Rows from block 3 of the decoder, named by matrix and row number. Rows with one number belong to one channel. Each number is 128 + 32 x the weight over the matrix's rms, rounded and kept within 0 to 255. All counts start at 0. Numbers have three digits each.
# convs0: first 3x3 conv (decoder.decb.0.1.convs.0.weight, 96x96x3x3), inputs 32-47, a 3x3 kernel for each
# convs1: second 3x3 conv (decoder.decb.0.1.convs.1.weight, 96x96x3x3, transposed), outputs 32-47, a 3x3 kernel for each
convs0.28:150131134116114114117127126075146130123191140155140106132128132132103130122114125139145138137161162136155131119120115129159134127128115115079083130136154120126190109083088110153144126152144125121126157156122121123107108141110127134119152141113117118108170143147122130129124179127182208143151181121123127134131118101128120118096133156129151134139116122124137139097080069117125101134113113114134120111139142127111124134109128129128100
convs0.29:126075100130193103116118165121122183131176177092108149114103121164103101129155117120193127146155153145138091138165142132114157141165114149147087159126089115093159120112160133138138150134176126140112126109132102148129102099150126138130140113129109129122131170168121128110131159166118115155119124149135136141167124126132156149144158113171139136122123112124115149109102121125177159136129135117168155131139119115122122126106112138125097
convs0.30:111149128105108127145136166103133089104107117160105095125105111142052129127112161089125097162084098103154132139122142088097156120106113082114090099157103149133125097159112117115119132158106163152143161150099113128151133111093123173127065184115113155126129126132052079097137140150143102137126135140114137127131110168114187141118094108122114127129107111133137146129083124133131151085142107030100127094142106154127117139144143113091170
convs0.31:130131135125159140107186153103131109140140151131149134112136136119149149106162122132141127137162130152173127137116137127121128113131117137178150105203156132159099073078105096150136096130124132124130138156145138128132117151122146128122158042162147162157110068112127086166145094136132122106157127138140141119136127102156108132165102140126129132120131140117077101137114089136086099131109146140089134108079105142125151143156160086117139
convs0.32:123127083130044161044150117119092073100081132120119108179138133121147109139119124132136135148220117128092138119137119130150154139188111111154146128154160122133102136168143140172147108153136110154102155111131105113162128069053097060096079073089179148133166221131149171123149133155156180076173223179128139067161059116150159126124131135092108108108116141147128117130135142114131124154131124123112143115126149137118080127106130126119115
convs0.33:135135113167220177129172140131123098162167119101110095129126141121141143128156145161145137142111115112111079092102090098111113110118120085100106091073100109109122134134138116094122092070092099139105134137125159145133128118137151141136127130129110114121128170151121151101047000059042000053158138166106106133106107128126117140118106117135086124153122135145108124130093112145128134112131109092112112125129122123115127104095120118115138
convs0.34:136128129146140124137120135132159120153187126124163131139124132128113134133117122122126137157147123140162142127121124138143162113119126126172123147161118148207118118107125130131147149149142128145124154146157127135111127124122145135121132124130119121112125121142129117097155149129172134115140161146140125127125111140132140136134146123145171154115133142087070111094066130124095132138125131161146131151142122126129134142129162119121158
convs0.35:128207176191255192183136165124086089115166172126092077083100131158134083112075150122121102093119084086098116022051083029089090126074074158192134113125117066143127123168184148165133132135151076087088074087082112138100117119130066088138125159099089107121153164103104127124100134164173185150181164143104129164169185125159108148133148153140182145145190135117126149087100102136138129124136140117169133166126144093091111124141126108075141
convs0.36:133081151126156128138090122127165084134149077151214141100084110085111101066111110183140159173152126165125133118112106128171146129179153122219108160229144127166058067100106126133129111143115150148174162127089114103111093088075101119100103142110116126110125131130112111104116149134089137130093105068136119169143156115127146105122135088135126102059125139134141107116142144135159167112139135155153133150100147156166123132166097128162129
convs0.37:134131140132088129112135099118134132122127136120138111136106134087122093118127095149184122141166108160144109083110099102111112098132105138163099157148126131114096133131104114120116126114120130101095097096093076074048113170144154180144171132157122209167128207133082095077154123137120120127134134173139024152069128148139118135134103089160082088136091133144127147129143132104135116126153138124119156144149130126119135158172145150144155
convs0.38:109073113129003136066124086109145111090079093120149123191131141142179135160101139065134093120144112138248107140150140130105138141157112107106128098114118111120098101096112100129092130147133141130163138230119142155143088154104156188111130000147121108111114112148117104104178184144135205146120141124162163132219220176112109176086069082133068070110088104120126126115149149122122132108149147076118134143138129160172144112142187133109146
convs0.39:150152105094098145137138126137153117138159114080116127149124131142067169159122132134154149158083167094173099119140090059120112099099134077119112125130088126109115131135119089111129125129149109143137120136106121107106123144142159079120167151129117122130141139153071120097174200143146203116151120137113165077084073129080114096096076088119124115109143144131118111137064131109122104147141168125189154164137155144124118127053194114113108
convs0.40:143102137176110134133082135140177141101119130117140119183122174162243163166123156125134101121127088124124105111126157111101105105149131144145151097152161135163128139150127128161159104144125145104179180117123153159158132134108134153132174141151061089089085065106085101104147148171168178155107140128103051031104069131067043105122172128114146168112134156133125114163126136154124134141207178118100122128160169151162101096133078137122170
convs0.41:111150123114187141137181105084106097111141142095103150119172116100111121122125128123133123090120126133105122115093082128098145133088139132143176111057156155058145155141122135115116134116109118113116117139139130129152137157109097102103118141096099093087149162135148140080121133092149152099131113122141191142086148141103194137124092092158145141122117109184143154178126142169112159143086131112097106112138126154178153136165131118173143
convs0.42:148114098126036106120109120151159104127141143147197140109078133110130075114096131127158139167188168117151156108100141125131117136151150130109069113170065082141087154151163115148131160145141114126078147165088123171138099096125142063098126106138137128112110126113146131163103124126166164145129132115126142135146094080124171126115200112148138133148140120132131146153076112124115115081110108159144118174185151133104105138103101115087114
convs0.43:158183159109203151176156140134115135119115136082104124132161164136144169147128136140124133126140118175155126109103119139146144122149134085102114110164134106143117140138131138134131132164166136153144160128149095152098135110123141139129110122131107097102136111106122083109148133145178160145170130165125195125109161152130072129140139129153236164144192175116151119128127135141118125144128118108152136153158130123138104132132118113125098
convs0.44:153171141153145132146159133130141113107179157133135075134131124106149142133182138154138140149148159119168149115130143157144154126123132125044134152067138118000112127105122150147131079045113077136097123190161091121091121077112113097099118068107102090109085057072106100080133145100163154101131161124136145160126154115136131146131144146107163135111130103122137139114121111123109116184146128135160163144131132128124115139119133164142129
convs0.45:118116115080083075159169130088110179124131118086098148112177174122139085114123121075102095115093167132128069139203171131134148098110113127134097136127097107176069120123108127127099138138078123167110094144126121140130140146189123152120144143098146181151097122087119103116122140100115164154133137106134138066111146146130095157151142130119247106140161136135176109145179170102126148148198106115123141120116130146135173160151134121143109
convs0.46:140132100157127141115098143124131095123188143106108098112138125099112158124069130072125112116152084070127126100135139111088107118128093091120111159126159123122138144164142124156167144128153093103139110122120083137100097164094142159154097113136147122124118118128135097105131140135112158100096078114157163165125173168170129161144122126155159175124111119135126117133166126116123093129096160121151134133121146108117142116125127125123125
convs0.47:099138181101130077112126104175170197145201143123104113101121089122146077139113099104099133132163153112165106141137146150132187145129101084064134124146129090110097167135124127144082140171135113171086136147137163165098150102135119131104156153147101121146170184154150132115110115107111169103110137133110174127157059165129161151079114122082139106140175117136155151103146147140143141146143159134172170099096120106159119102166117106102103
convs0.48:162142121166125132101123129075094112150092104130157140151152170131144161142161174117114062073111077130066088142183138157140079135094128145255190090137127141211121163143156168145138137124148156170094098114093141164133120104121129065145129140089088073085096121093085078079164089102188149155185160128104119099094000069082122102169173137171165125149197155128122137134123141140126130177178130207171153160188128138155190144113156143116173
convs0.49:108098113116086112122091119062076149076037130065061130124117120120110134098109122130090152116140102154108124142127115156142084122119121079097146125106134096136167141189139161153128142165139119102108112095119113125127112110116105126134140146107113142095105107103092142127109146110146152146135153121113156124115165136106156125154111110147159126155131129096150129069128116100114148135194101142174132094154102148135102155147104151145117
convs0.50:183139146131073141162152136099135158144099101116131145115153126110134127153143136141168159173126166193162142092070086123100085107132113065176147121164171109176125108116133073101127108128123130127095128133119115119127129152109186127161162126151139154172136181168158114136114105080118120131112140094137125136138132103142146104114119116135127151131138137096097078092114116082082072120119101110092101086126088079102077117140081110127107
convs0.51:088124141103169153113117164144137116143164151142138151130108136102127116124095113066013046024059029012010016064059027069089102063106082123139114100101100093087115124140139142151143112122153106114131085094084085111108110046148105159144139177077149134123120143106134129152121162165181178171152151150148021202061146166176158101144150137133134105153123126113114091089089111106118122113072087111132111112103087086114110124096142118109114
convs0.52:104070129124067136116083097106113107116130115126127126101087129113128178149095096076069099031072052054035041156143125106181160179165189157179155123149177141139171152143149136133111118125129183153131146175130151120141162118163142142156160131146127110110114092116115166127145117138154133126125172141138135153137132113130129141112139141143146109171161134147142130139094115112117110108077036095149057081107076102114107137114109125137092
convs0.53:167173135137161164179163183169171139137178158121149158137109130122100114138106131047026064059043024079020066122140108098145128169102152091113097091078094087069090117123139128133116107108119143167157174115127132138123169152134155165163143167161080059073085103071085108111108119125130146133131113133128132113130130133079137109110085079098055065093089094136132130135144149130124121094106109097131111124105102124124078075135110111089131
convs0.54:120070061110114128109111100084155133159209215114156128123100101100097088138092141134136147172133145138195181110112117112089070092094103126123122133124116109099106143132156130095104123109096127105094199127117136158157088082108165171102056148120172166131084165168116156185114119127114119085114091078141071087161158108084080096148166118149146181136149140146138142124112142116127121128144148205210210159201164144143111147123101173141101
convs0.55:083151099108171128129138115107216150092142132114150138072130137088114145086138113139141153164173168173173151119075092100109113099122067150172144142196191118210115151143117187175154125124099128156216129170194110161136113104115090087115134077130115114125125157139099102111090098128093074094066106119104133141134170140131106074114169102138208139161154152134108125130125153107094084136174182136157145141116164149138128144146128141105138
convs0.56:100068124140017114104123104121129132129103080125137113137136122132082098121056058078119107057128082107059096090078078115081090100112124128154165128172163136172150126160140134145168131142143122089116049104099128089057119106114174056112120109121125078081092159082108190141136140124133120103118125143106197165144000134135140223125097135119116140107122145149115117153125156139082134141173159151139136140120142080112120078102132135137098
convs0.57:107110130112120113136137146113149160122124103176170170117113150137137169152105166133119140135107128122144119137124163159118107113127146162214118118152107107178144148176156122097114129115125141162076151173122121178185118097133107081126118108133101130080151190158145136134155129143133140137106088129213138209111140174142137155143117142107113134122136164135092091154128147097116123131127153129149094166143143164111138116140138104097148
convs0.58:142075128116100125122111159150165106166172090105128110121100118136130121118111134138162140131185137154163150117132123110120131094110103138119068209225107165152078108106173099099170116126177167108163075069132148101157110104092143143123138149126125128091158162138106126130124192116165206150153195153140113103166130146133147122137138143128092106163128135168177140157163116137096137099125109088127142123142147137147111111177134085122136
convs0.59:121102099082045115123059099114131099142143167088091147124147198132081131130165150167173182199154240235200167149176113110138140093151144107167147126175156105136128157146162156132148152158132008007006000000000026015042135098156110133073101153096076114107080058090152110074106097103133111118122117129147049124051083084067106148155085124152081100148174175164142139139147163127110155134142102180174170095127116148132078113124131059116130
convs0.60:104118112091073110126079112072082092119140096131073116114146101135082115115105121109142104077103164093105107126134128165173142092075100136161123132173161133182152149132160111141139099149132137136177174127110135159167140075157146111143121175101108144101162150118192125096050109099113117087114106118166154140133130133147172159102140100102089097081119135093130119093086103129134109156086129146159119108168148136138167138119182161145117
convs0.61:121105174125220119170132145126095088105152130088119132119117119146204111146135121106072126099123113131060125127081123096124123132095170155148106133138121116152117123125131115141115128094106116128126135097132098155141108099127073083130125087129122079120098081097146073113100159111126229116130099089123109125104102089116118120129164130137162158132137118118128124118138134108123124112117128109142100148111126135141122139187153152174117
convs0.62:151182156116106160134104152138138138116139136127121126156120159113122147105071145116146129157140130180157138133134141091089119114088103107131079125149107145128119106125106115119125099122113123121095127078115094092083094173151112117111118138133144106150120090106143115104098095103068085107088116099129162119147122115159100122087114104140178134085093114105128083127123122125155096116193144111141129109148087102079082098097081107112120
convs0.63:128104178138127150118104133111130102103091097101114110128112132111116145133110135132152146152165151139158119136092133192176119110199210126143128110091127132105117138130116116109126157141138151161174132161126124096134153160138112074174221172113124107125192220137084126159138153147129136136121142163132080120139183144118116143127109096158126119125114109124126109136140146143127122128156156163148156119164143140136108120130144121132160
convs0.64:156098070131108146070111116115136118131123146132135137131142154096136117074111126142075095153111103105131124075129131089039095110084068143130133117156120137121120166163161122136135140122141083050064030018064030014050084092121139204179141227155076100115172112107139113136138103120119107102150111117173159132167255182168162161165177178146184162125168148119175115122141087133133118116102134095126135131127158084117092102096109102102112
convs0.65:109082098130060127083090122133098101101096118082113140113140097088140101142076094147125160097236088174081103152065144102189108148145100134160119107185127135141143125152193133155169114150154122179100116118095074114117180086039123000130066101173149159138178190148116133116125137139129195178130151120130121159120174170105157108160115086110070153098132171129126130136097139114144136142094153146159156137127124119072070116051086083098136
convs0.66:150142130157127119121122132153133130150149136144145135121087149112151140142124150136090117082163074106090100075101095099064077090098081116129114111157141133117109109116115105100122084094114071104093092105086103096078146147137117090105125093109101111088106129111088116099148143128157150151136146164147135122110093099094098114122136119136171122124154131120103121119110120083094103092138126095109129075112087130136107141099109114094112
convs0.67:107123052121097094083110116123074120176149143136106075152129129110134129115164137161151168120120144136109141139116130112084056135075134164166142152138116173114149098141157109105142117114143134129163135137121114112108144113101134157110053105094202140147170125140157158145161138118144137156109119137142113112151167144110110121125108099155152137153146161105084124086102140107133107110095070135121148125147101123107114148107123137111126
convs0.68:126061114117108133109068072101121116068060104118124158084146137128197122118060103153143168150125156143156134109066126099063111082081107117139102112151121141189075175131185104118150148116159154156130122136098131148158123138161151142135156134167144125156139164173148140175174085139158142167155105155125107158155173118124074155154175168150138110125191160123116119131156141151110116108093141119102102157133130142142138093100137080098085
convs0.69:120085114127117126093097110134136132106106099133118120120072113153145102086069123115168119136148119121147106100092079078048064091076076114096075076095080096091102133121134125134109112109101183195164180178170151187142127167154133140114119168119133173142148152140163175149106099105099077106131132122089114140179136145116142164138137144163140126159159137119129122121118111113112122106120130094118098111134119152131117139152119121116138
convs0.70:089086087108135075145081095153157141132136135139150125133120141119126141097111151151154139143130184182072151081087095130114109086062125107161127124127113136089081125148125164186150137128126083075087084109110124120097135124134070141137112190164131106078129145082122060099131118115108143158111106138194162136127135102175157162120054111119076119142167119121136148096096124083078103130120105168167145112093100142137137171136132112152144
convs0.71:201091178172030164133176142103154088131174133113145117142168159120115132116122122111112121113196100112105149131120155100164102118136139144152113190155132121091140143163134166176145151181159137182121148161113123108124146160155115092130134119124139100096111063112094110110114166153132147141130095102119051111114049127182142118185093153191132174177123154120126122136119156129137149092166147110161176105157136129104088147087125114147120
convs0.72:120108121145131148141122141068163131136153144123142183130098135140125119147129122136136124130152121128144106096098121111119105122125137214137173133128123096127073128132119131159132149149140117115137137163161136136150128142126138143144111118106102126125161178160142190134109108143119104132111131111121129138141134138109150138114168126138141130089098127050102086085057077145104151111099112098133142109129135159131135164147140145124134
convs0.73:123086082135092134085170133124087110139126134092148120096141150154095118123113064123169182148227108241116166123109126086141106155084101096101134103092099115118094119122129098108138141142166056081024076055076021023065132013052142047053023219162130114109131195196161186129138106137151147168143139144145141120165132115158136135114066105128085120127119131116131115104062119118102131123151161126165143154141158160162133143147151142129125
convs0.74:151148146151134132115163134115161162131161158157128131108136109132169146106084097139127182140170117149131133139120111153131169128110150098101085103115103108111107159123128167137129143122144153169150184254171135131126143119126082109131111109123140188155058084069095102090157162159147186152142195146174115149094135106105124141147146155165171207134162159138152137110125120095104111127085103164107148098118118146222183114071145114110144
convs1.28:149079108078127130078136131157114056082098093059091158114080097082108113152153172119139128168166099151128058119093150134123120105138110105115094153125108161155118098051126161159188182148156131078132160106122154135155118113141153131131124106118075074112124176178164167149084169063066157098070139142172062141163153174116113141212120110143115110081079158214167159102136178066092110024170189140158178135156147134138124057092116058111093
convs1.29:124133127160124145144189135119134101117137112097151095163097120162168128134163136152123146128102117171088150133070116130134079135065106112140112162146091172098096092101115110074092097149135127108122070073090113101124139117111141085116085167150133128129101116150132128149154176171119141129133158129113143134098158097131108125104081072104121103134125141112106154103126165083152139160135152103096124144138138142135110194129125124128122
convs1.30:112086095141105107131202179127109121062113160171085137036121171131159089080144169124188158150144030152104188132112129115101151095099071118140127115138159144228164144162086076092178113094159121134195193154200101036130164165154141098167150109111154107156117154114156120143121144210100081163101105142126029067089121104140105172096163119153184117089149079170097130160138148116071182148115179148132181198104116143078108094139117123132116
convs1.31:092069146101108134114103129140125104122117133123119115104136128091062118122038111125138079163090098176115094108166133147172144127143108120171135133165120131147075079198106143229204103112112091113141105151164073147144140183112146123150119108137062159050107152109124138095123115103176176127137124095097158142155184162120117128083091147122106133086112148129085124116228160143222144168183097086153123059111151067082140014033090172147191
convs1.32:184158138101161119128164138159117194081126113091128162114110157111154146104139125139163104112108154164184154137157123143166123206176133139101158111094139100092112101103075157117120190092109104136150100168078132124181126115160139192198185162167103102046134070156161131103109018063009125105167171178114078071163069096114130112106129103091070144136156142124136114105119105138131098120127125168043147159096144079141144109176163135106077
convs1.33:120149159118119140149123127197214181219229174169132121143117140105092091134125117120150160124119142115123146098085107118086135154122144120109153059061096088098108181167186138123101147147111157139135146152112125134113146123149116078121097088110135151154100175136114157145108143118070110093082118108141123125162142154164155152133099108149101128176126151121104106115053076150144148147126151086088127104121101095073087145107138118106142
convs1.34:094128099096157130046071067161100194164040142155087163172156155145143128138106112104087106102077137108121135146122121152135117140141149123091105095028094058078151149183110136213116169235168152094034153157064130122094131154160174130118141167170164068143185054103140082141103055116108069101087028058144147113143181140127117100163192178162172126153123089110111140178142143137116104100062110152094097128111145146125183126147145121091161
convs1.35:106119085122110153130137159131107114100085172142136120144178164137159075127174165101058152083129120090056065157177187152191173182176147117132175154126174136087122155142110098121144083129144168123090084068137147105085145128111150106158128116122114098108132087116052134074137110089157121109065118125100190137114086090097130179179055097104080128086120114120107112099108175142168136048136142164129149074092120111105149109080088114131124
convs1.36:118124110152105161110149103092071110155107106140092106128114150131105112140151133087104111145080142099086077120105138104122119130118106170049139112037077158062165142124158120124130138125132150159127158116089073114133159154136167123159181144144112129164119150143115130134155125160138110168149131159135119110127165139112136153114153189133158140152123104105134182134143137173182137104179105107135100142181136124134162135095136117095118
convs1.37:160160164121255177096197150144183169131147155123104120136110195136174195172108146146143111173079148176117123103095115122109076104128158135151154095133086125091116148170114178136165162093128156175187132122103170103108153122150164159100168105134156130117073091097072022103121132166102134152140166121114128112133114185133205133128171121162158104162124123142069113123115121100141132148122113131145098117129088058063060140102136129147106
convs1.38:091211156149026142136147151168064131131186185129117136178225107111200137128128119145106147093150121095173212186099137118157119086100010130142142125096128119156128125149115135125122127150194100113073125125123070065136096144084173097170137130148204109119172150105123139100189168119147243094082164182156180162133122100132177132159151135193169114154169196150024159090093140124151110031120137166146155156126151108132043123045084150114091
convs1.39:150134151121203101180175153082135106151074158120068118130193101176061104133095172151110178130098040161074156130163165147155174153070138118087104162107098178127167117137041114092175160114157154153116125142173092146154140093095155168157129177148124118113115122087191103121122118107199032113117036048144179155188194126231143146089112092143029133100161131154153173119119130167181152081101096126084138071072067152154136092139138101163102
convs1.40:093175123153165124109176136111090090083129116127050105018077106079040075129070110169149127086076139112061127093129159047000120193077108106184137115094141166119118110118173135091129130066136178104108130185136061134137188190112116121173166081144124095121110212111197166142187187140110147071088100147066108053179237146161178126069062096111108115122033122112054108174133116128127093139077120123080150125081181152156138194114174139130178
convs1.41:148033110150099197133076160104186182131110126165196167149160145147193149187066129119134130120115100155120143115120153123156147167118145084203111091183101091137133137147118114145071157174104121154153102097129126147155143129151160158153139124157154110120116118088179144130151143123137102129163131139112110145132175175100133108160154112101090111179151125113163082130146103132187130109111145143143175065173116149074164141116185104064123
convs1.42:145120109142185133156118144134085089133131141140077063085134103165115172090198126106133138080073107093113117092109142145122094124167149135132165171120122170186118138131078165109140143149142114030123172086132217122157120140109135183168143125086106122076129132117176119143166119125115087105120124173129082134152161092087163186142097072118101120106002127130093111123154116142163163136098114148118094141126140146119129156155114142093138
convs1.43:120122127153132144131100109122118158074127127083140136101136159086155149069076095113100104080149118132083114133181135092133111179177161094145153133150149168144118110156175192163152111155120110054134135124113130157089114138134141139095110183166106120123135158092144112081143063120109160134127179127107103089106073132147111147131111185090076191124155125111147122111141141148078206122105080197169174099079156139140126107153181122091154
convs1.44:113120135154134142132135127170128142096095162132145136157094113144147160159158145070080156118102114110098130159129113114138122103151136140237138142213112127202128147187180108078098141144142176119166067049111173110177115180143138149146145160113142116165134128147123165125151110124107120084155121109118128130166142162134169124130123104107086138118128087172159143161130149131123149130150134086130149118120128125128162126132118114156147
convs1.45:147125147193156172153137116058131139112090097081124116117122151161098097110099166193117136110078104161128126113166152099094131104083136202118160146148129130139164149160111164158140115128118129133131115164136129107134134112120138124091091087128144132147134110160116104136144101129125109167168122126112176149129138150154132119106087102177053148126097086068105133115102123131061134109126116100170115116084137154091138143137151119146125
convs1.46:166146133106128059109123097111118151112102150108134120143206141084182169148130157091118110154095120134116148146126106161156122110096129134172141101167112147143149113147119118140161142109126140094132108138105105148111095127112127171119161106112154176102129058118122124089141164154161095115153143137121126093149123131077185133112142132126148146167170113173132120140134124120135079115142120109150105057132132090151118132152105127184157
convs1.47:141158141183144148119178170109131136107052109075126117129141133157114125186132138123110117103055060135139133168121116068125118125115109139108161124094147113154153130098120137136132086117108176121101114082121153124156114098129208148148105152137132138129076098086103144116120126130170071114141117149139132149110204139173121175107044119140105167174140179164145134154127155099114135112130123089081133082092089139148162141141168131157175
convs1.48:151136107101143115129094140117117152150151140126171181099037124077124102111096131153163123166113124134114141132098126235193156048101117150092124145175189071072159131136115178163153116173112119076161142080141197080124179143147160113107142108191136089113145152111107127128121115090149099124124207075138188226152108163174124140147093141120111051116140146123138122092101119142110150158100112123086070130089058137183135081140108148108108
convs1.49:167143118132144129138130141142170167095191183076158190114128137097126099087114121122148099145146129097171106096145136148119116122123095081165145099169139124207177109063138083074097127079141129109112136151119164151133118144132114119172140120131092082114137124120134125151141121110119136090134119117134094129129085137116111138112115096116080124095113119125135124113094136125111128156117162112071127173033108156125148132096131127111138
convs1.50:105121096097140094110133085139181138170167116148102135097122124143149136140097123138172128090117114109125160140128116153142142179140148118086124077101089086108176144120140156128168102108123134116143165142144157154162148141109109169135148121095120123123113119114117111126154150150097133141148147143142138173140127142135136149118094120120099120122121141135130127115102101151120131148107162113113159130159142102121125143126113177149134
convs1.51:093109128116121164164180143121149127101112126126127137102159164118155112148060143103151126154093145138141103143068152155108124135121095093138131152128094172137138111127101104056117100138088074128129106087152069154102162169141137145143140158132195114140107208125181104137085173139132129089138096120142103141118144139158157153128205099123151110142101172184134089147120128105138116176093126102147132101158115181123104106140134120141168
convs1.52:153189176120178119151137117138097132147098156134149150174146137070150124116143142155120153196195160133170151122109110109124105122100117100083084110087133115070080125145160157107155154194117110128152141093163144144108149117089118121123137133113133126141147149158124130130166090136176112079116174083134156114140133123144157158158106108160104138128120129134112152142132102112127129136131184172142169180150131140129143152123138152144121
convs1.53:091120136121104134107122109110139097098090121088111112089150094122072162120129105167155209178146181154150147130128114100148144136128159125126181149127116129121141132132131133115102095117098162119153170148107125096132114133106141108099113150113139166184116165130167143162146137137108173123127109144137123124107098122137105112150161111144181154160175147144124086128122096150118152142134144134132122118126147140131115120109152152149123
convs1.54:159146148142163143135187169167164092100159101170213175144147102104115105132063137104159113098097118110086117118181147182105093160090132129204158158102161154149127119117139110136145181119163103088097136141104162120109157179136154152138166166147097094085087113090109133147137132119238151123143181166134143140144179115186169186160103130099125080116094143173149115134112109156136126151114138074058088132104110178154116126083124158171112
convs1.55:152157087120093103139127141118111108106074123132086162129120170133165144139128163133093117105132132133142120162166154144198175166214143086027102079071111108090111137121157129119138150123156101099096115106125079099144139164139137175125167138118124121145167155175152140143119116203157185164137147163161164099130133124158139157113124123127041141122107178122142130144146130127146112079102120110148122098091095099128106101093122117098124
convs1.56:157157091087250137140141125160077123133055104141164116175153094116102117172140114182033091123123188161147043201178115106096089164164167147098120192223157162078105058148169107115077096139174064094112159033169097067097126095165092136090141153174208124150150085145197196158145124100106218180113064088092180107109205088099077174254225090126090157126085147115169108106199130134199116105163179162183068107140141119070127160172138136126182
convs1.57:125101091102105125107146116104114103147124123088095100103151114083129087128111104148173130147117143115150119123130106156144099134146090121077164131071129173051132073124117086133112100087148104088134144062131205098116118138093145199145125170167123140164089157122160168173160176148163137131113131118127111150154133151121133064100129166090121100110130097146122153090120115164162143106107073166116124145147120136159124102128122152154097
convs1.58:059144129130150112110155124140121142147083069136095115107118096127138082114141117094129112104077108126104111172180173129139146150145160148140071161063056156116130133147131130142117121137110115148129132235207098138103116149114164137129119143103118136143153141105123097119127086122132053091148067133110146138105149106132124099107114118164157147128114134113133130121099140101077092126127121126144163116108114118145162121085169122115138
convs1.59:130114106206164129103156105086145180080118078113187129110101098161129104085123126111119119065115153111104162074099082077078156123039096070132138126108085153167118136121114104134113134093116200164170158188144165217189074047127173119066102147145118076145105102104156139151162066114193135088105136126131187147048130141127116099124041113138087119163146115108106111109119140165103118126119144113148105169079134151093107128122129161095128
convs1.60:128173107148107162090149140193202141121132114167151210097084139108156129110109158133162145112165162135143197130194143116118128111142097092079114115077125140089112144129218149113138127151100055126117123119112070073078194121145106106099121165110179156151115137088159133107118134144162165093156135188106125143109110143098117097154161159146166135158122136144156106153157158139128143118074120146091091140147072124134109112160114100122183
convs1.61:135123104126047107080117143141171168137114192151191138130104089174104124148149130114105119117142118134150119134166116149169168103156119139107116142121094167116117142186107133140126128163126103096115110158093178159128127150101139103140093138123135153120110164159106140135136169108160019166114086129136122120132138171181152141128117151070063118119093128142116151082100151102108124112130083147093144113107079146122114114126153136143118
convs1.62:082116123109116118140089076146133088159119135125167123087156160076163153093104115149158111157157131106137151133139134134170168130113164127144115150109114157121132133118124150136142113102127147144156121142122141129137101141131129122110130138158119154110156093132082115076153113137122140136124185166173134135176128127137110118101125135140073166139138163117084130114122113103095130156120127132123148128105141142139167151107112138119122
convs1.63:108135113131150107142123160153165152150158176128153166151158131102115133161183128083083098056108093131116093094126136135052095131160109168132131137175167150157173107103036111106143087154140124151113136097131075076104097087112107161103157080106140139165107052121175153181108111120123164133092120129130140104134082111101128120154107106141168141135146114101122151128125134172138109139124169130157137127164162144115112131143109145138132
convs1.64:147097164167075127171111094130097126105139157154152169083080166155093144135161136130130133107138121168156182112185128136184122129110150132078126156074132129146149120097125125102119127113099150136196127162155145145103136099151115144136134183140045087106142148097145168137143089123158053104149139104128085083130000108109117093082063174095116153110129115130188094164089111139027152126162095083129117116099147148167150138129168127103131
convs1.65:126132156147103075128088100100155164131154155109163139142146116076255121255152161131180078170121131046151134186155072182123168103194146137109123128068130099126092122111255091167070074091149100132148181080100064091083160118170136149096149114135138105152105086086008042112119144218117169161184128113107162143074114115067141126163131149151194075192057084112142143159124172102130107097115189076127148184119110154086155126164110112064113
convs1.66:117152141112109093118101115097129148116112143119127104100137130135152132139145164112137114129102186114178113131154126169170107134201128108122121083084112116091108156193148166163151153151146159137145162150155109110173105147093102106103103115086100088116098082123125102086090102103110071098145100115121096160128126104120101080120136148169112165131147126134153160153118130124138118187177148150191170186175167137171183146137169103108136
convs1.67:117127126133176126170117115157122121119120101120163131125118157133114150148129135149134109115119131092107099119172127161160145123145105122133122112128104098070141133111109145108129136103121151147174128112124100124124154166158151139134108160090106088085111161124126149107148158130109138095125117091133156136127119139166150156085089064068074076139141119150123124124137117141143116161133130116130099138153142154115129134129119145134118
convs1.68:191101118124144141123142137130180137159156150116147138104111104130063066125092115123146085130118141138119139128134104143145098109161136200124168133108124133162164123094152144108168067115072171090155160093154162088130178109110132154134166118120126110133128122128121151163092153115061100130061171076170139125144151169121095158119083095112101122115100117135157102134085133140101124195104112169184106124140104147165131095136086148087125
convs1.69:110139135132114112094149150115137143116118153125146121113149126100107129162145162082137085123104139097100099136159143140165164177138153164156154135161147171170167147122178115163115136100101147079113067096086101085094133119115159137157147150160077061104087112101074126136149157109088115144142133103114110171106089126128115172155125152109126112136142119114134153161151134128159155121085125126189141087125153134120136145139152123123136
convs1.70:157156089149105143100138150109097114117082103099127075124118166126116128141151134107145104111105149128101126095123157137166187141177178150132124136149156141113176116117153129080155118129137147156146122100148143177152133136137137092102124125124118152147109164183112146142112146137107119159107102090119104099127094164117094118164068114127159139145203121166148109137139116135132129172138148108107101165146144104073121131152114120120115
convs1.71:086063150112110128097119110105124113116142092116120071152192135119169149093088121144146121129041106131124129109127152172094152098130148107163102140117074133099115120112161102091144140122123102209118180138104123108127126148135151248172102179062099168117109098125153100134155161153140140166108053139124121123121199102128181106103201082083150069072200098122156122112172172125191119077095131065156127107094134156109130119141154152181135
convs1.72:141138082141120105139170158121120136130077128142088146163124156138076121128132189104099126090101064117114103118099125147084107141172132136133155050070060073132097175125153108031055156199165149216151104140086160173183107085137152156180140107132183054138174060162139131163063151082022130082076091130140125152114037069124123142103152148145176123115146122204104162097000078167078182132126152115147191158202127092098094162170190083033129
convs1.73:170147144163188109159126155122131151105155158160145109115099157130153173150156085174127081089053078045139175170144054110026130084151111113129087148048145161119149064111123114159084114085134100138125111123089171182117115077141120173110152133126098077093073104085098092077116116090092180127119106141135113094158127100118133110153152150139182154128052143170133082117107146118085149126138143026120128153069157122074103126177100096112118
convs1.74:152135164129108079117104143126135084084126141098134154167179121107115157148151170124167136160155144113142133103104121073081090145157106110093138145091135135148122115127112097172136132176107114093145134062092088046123139114113125153115129175120160142147180169172136105146088060119127100134131123146093103103156139150107144114092125113035128140092152136156146143112127126101112106154124155132129134175143134156158114105126115090100082